From a checkpoint of a small multi-label image tagger: 2.65M parameters, trained on rosettes with rotational symmetry.
Rows from block 6, named by matrix and row number. Rows with one number belong to one neuron. Each number is 128 + 32 x the weight over the matrix's rms, rounded and kept within 0 to 255. All counts start at 0.
# fc1: MLP up (model.blocks.6.mlp.fc1.weight, 320x160), inputs 0-159
# fc2: MLP down (model.blocks.6.mlp.fc2.weight, 160x320, transposed), outputs 0-159
fc1.188 [123 117 147 109 143 131 127 129 135  82 133 100 150 125 127 123 175 146 104 107 127 101 125 106 118 133 153 132 125 119 123 119 106  79 118 150 125 133 135 123 125 135 114  96 146 108 149 121 125  94 112 116 116 105  87 141 163 164 154 177 102 121 126 134 167 127 121 132  80 133 114 124 134 130 163 143 163 155 104  93 152 131 168  93 145 104 103 174 196 128 111 111 121 115 131 125  88 105 155 122 133 118 116  73 120 146 138 164  92 123 131 118  99 103 196 141 178 139 160 120 117 156 176 134 120 105 133 115 130 156 124 126 132 129 120 147 114 126 143 106 150 166 150  97 126 175 147 118 152 183 116 127 117 131 119 132 155 119 125 138]
fc2.188 [114 153 122 118 123  81 141 112 167 133 122 117 132 124  96 114 136  88 112 142 135 134  86 148 131 142 132 148 117 134 134 110 146 129 166 131 110 126 129 137 129 165 142 119 113 139  85 122 109 102 101  91 106 106 132 127 108 125 152 128 109 114 137 128 107 135  94 149 141  99  86  91 111 129 144  99  58 114 164 126 130 102 148 147 125 134 159 101 126 136  90 135 111 111 153 144  84  99 120 140 117 145 162 142 167 149  92  96 123 116 122 113 136 100 134 137  99 121 137 154 144 137 120 153 153 129 150 154 106 120 135 124 105 119 150 137 104 126 114 129 129 136 113 116  67 111 101 104 130 165 132 109 148  90 135 146 149 116  55 134]
fc1.189 [137 127 121 100 105 134 116 119 143 121 142 126 153 117 138 147 122 131 111 109 146 110 118 126 140 122 131 133 121 129 114 114 113 117 131 160 108 135 157 106 154 131 114 173 164 123 154 143 138 118 102 132 128 142 118 143 160 169 120 140 107 111 122 111 137 136 126 166 112 164 153 109 126 147 111 163 142 172  94 107 107 123 142 126 148 133 128 114 178 132 154 122 152 140 107 120  99 156 134 106 132 126 117 137  95 110 121 122 142 123 149 127 106 137 112 127 138 124 116 114 114 109 125 114 127  70 168 131 147 135 122 145 140 138 135 109 105 142 137 153  66 155 116 120 111 151 126 101 145 121 120 130 145 170 142 150 122 145 112 107]
fc2.189 [121 108 116 123 167 106 131 129 170 133 160 112 125 150 128 117 146 104 120 146 105 119 120 110 120 133 131 142 104 132 169 120 117 115 114 146 106 134 136 161 126 153 110 103 168 122 114 148 137 117 107 104  87 135 106 121 155 119 131 120 131 141 143 151 132 136 130 139 142  90 114 108 111 127 139 107  82 131 135 121 126 108 169 134 157 159 162 162 103 143 123 147 139 151 175 107 131  98 139 147 134 127 133 143 157 128 137 107 119 135 126 144 126 107 134 148 130 132 149 145 119 119 120 104 108 139 117 151  91 113 107 120 125 111 131 117 108 147 117 147 144 124 148 115  99 131 191 139 114 132 152 103 140 106 124 144 168 121  83 132]
fc1.190 [129 189   2  82  77  66  55 111  96 114 149 126  73 168 154  92  82 197 202 200  95  95 186 165 101 138 127 226  92  70  54 120 170 128  92 160 185 113 107 136 153 122 158 120 152 150 150 113  57 176 172 230 104 121 235 143  99  87 148 134  78 145 113 113 141 169 121 177 145  36 137  98  36 123 117 145  92  51 195 161 158 169 153 119 115 155  50  79 131 168 118 125  99  78  88 165 130  78 104  90 185 107  52 120 139 195  90  94 183  87 119 118  86 120 121 114 120 129  76 128 109  84  97 167 139  89  96 139 115 124  68 111 150 108  57 104  72 188  86 191 134 158 122 107 122 115 161 167  83 209 122  84 129 170 132 163 132  56  72 117]
fc2.190 [109 168  61 163 121 150 126 187 215 144 165 115 178 111 113 123  89  89 146  83 142 133 126 108  81 182 154  77  78 167 122  97 164  55 179 125  27 155 164 159  74 183  47 143 212  69 114 169 158 167  75 140 116 163 183 159 132 105 159 224 122 150 124 132 193 105  59 106 132 124 137  70  61 128  83 120  76 143 191 149 137 201 158 167 142 163 148 116 102   2 117 135 138 141 141  81 103 103 191 118 132 194 100  89 155 137 173 187 130 126  77 116 115  28 104 119 123  64 131  62 130  19  24 138  47 141 233 111  90 178  91 113  21 113 135 144 140  97 173 114 149 177 123  80  82  58 105 204  94  85  93 114 124 127 114 114 124 186  59 130]
fc1.191 [108 111 142 131 123 130 158  83 153 114 116 132 120 150 148 124 100 148 144 109 114 131 120 129 128 122 138 140 150 157 130 166  63 128 104 106 130 132  71 126 122  95 170 119  76 104 105 158 156 108 145 134 126 157 131 130 156 112  99 142  92 145 111 151 134 116 104 137 171 128 147 137 113 121 123 113 128 129 100 135 138 119 100 129 165 180 122 119 122 118 150 122 133 149 136 140 109 109 112  88 176 129 165 152 144 146 127  81  80 100 133 114 133 163 120  96 118 120 117 137 121 149  84 130 153 135 145 137 128  81 114  91 127 126 107 121 105 111 104 119 126 148 102 132 137  86 137  96 111 139 147 159 116 129 130 161 141 138 136  83]
fc2.191 [127 162 162 147 122 115 121 126 130 116 153 130 147 134  92 133 134  89 120 130 116 130  91 134 140 145 125 120 106 133 123 154 155 165 153 126 135 133 131 133 122 191 113 105 141 132 107 125 119 146 100 133 155 135 109 144 120 112 122 116 128 104 110 127 101 147 114 129 139 149 102  79 104  93 128 127 116 102 158  99 125 122 114 145 134 148 152 135 119 129 132 119 107 149 117 131 135 164 155 124 109 150 137 123 122 126 124 122 179  92 133 106 157  73 111 141  99 169 126 131 133 129 138 145 134 101 124 133 112 130 153 161 103 114 143 135 155 105 115 143 104 140 125 111 124 144  97 106 114 118 121 101 156 128 120 124 116 174  64 141]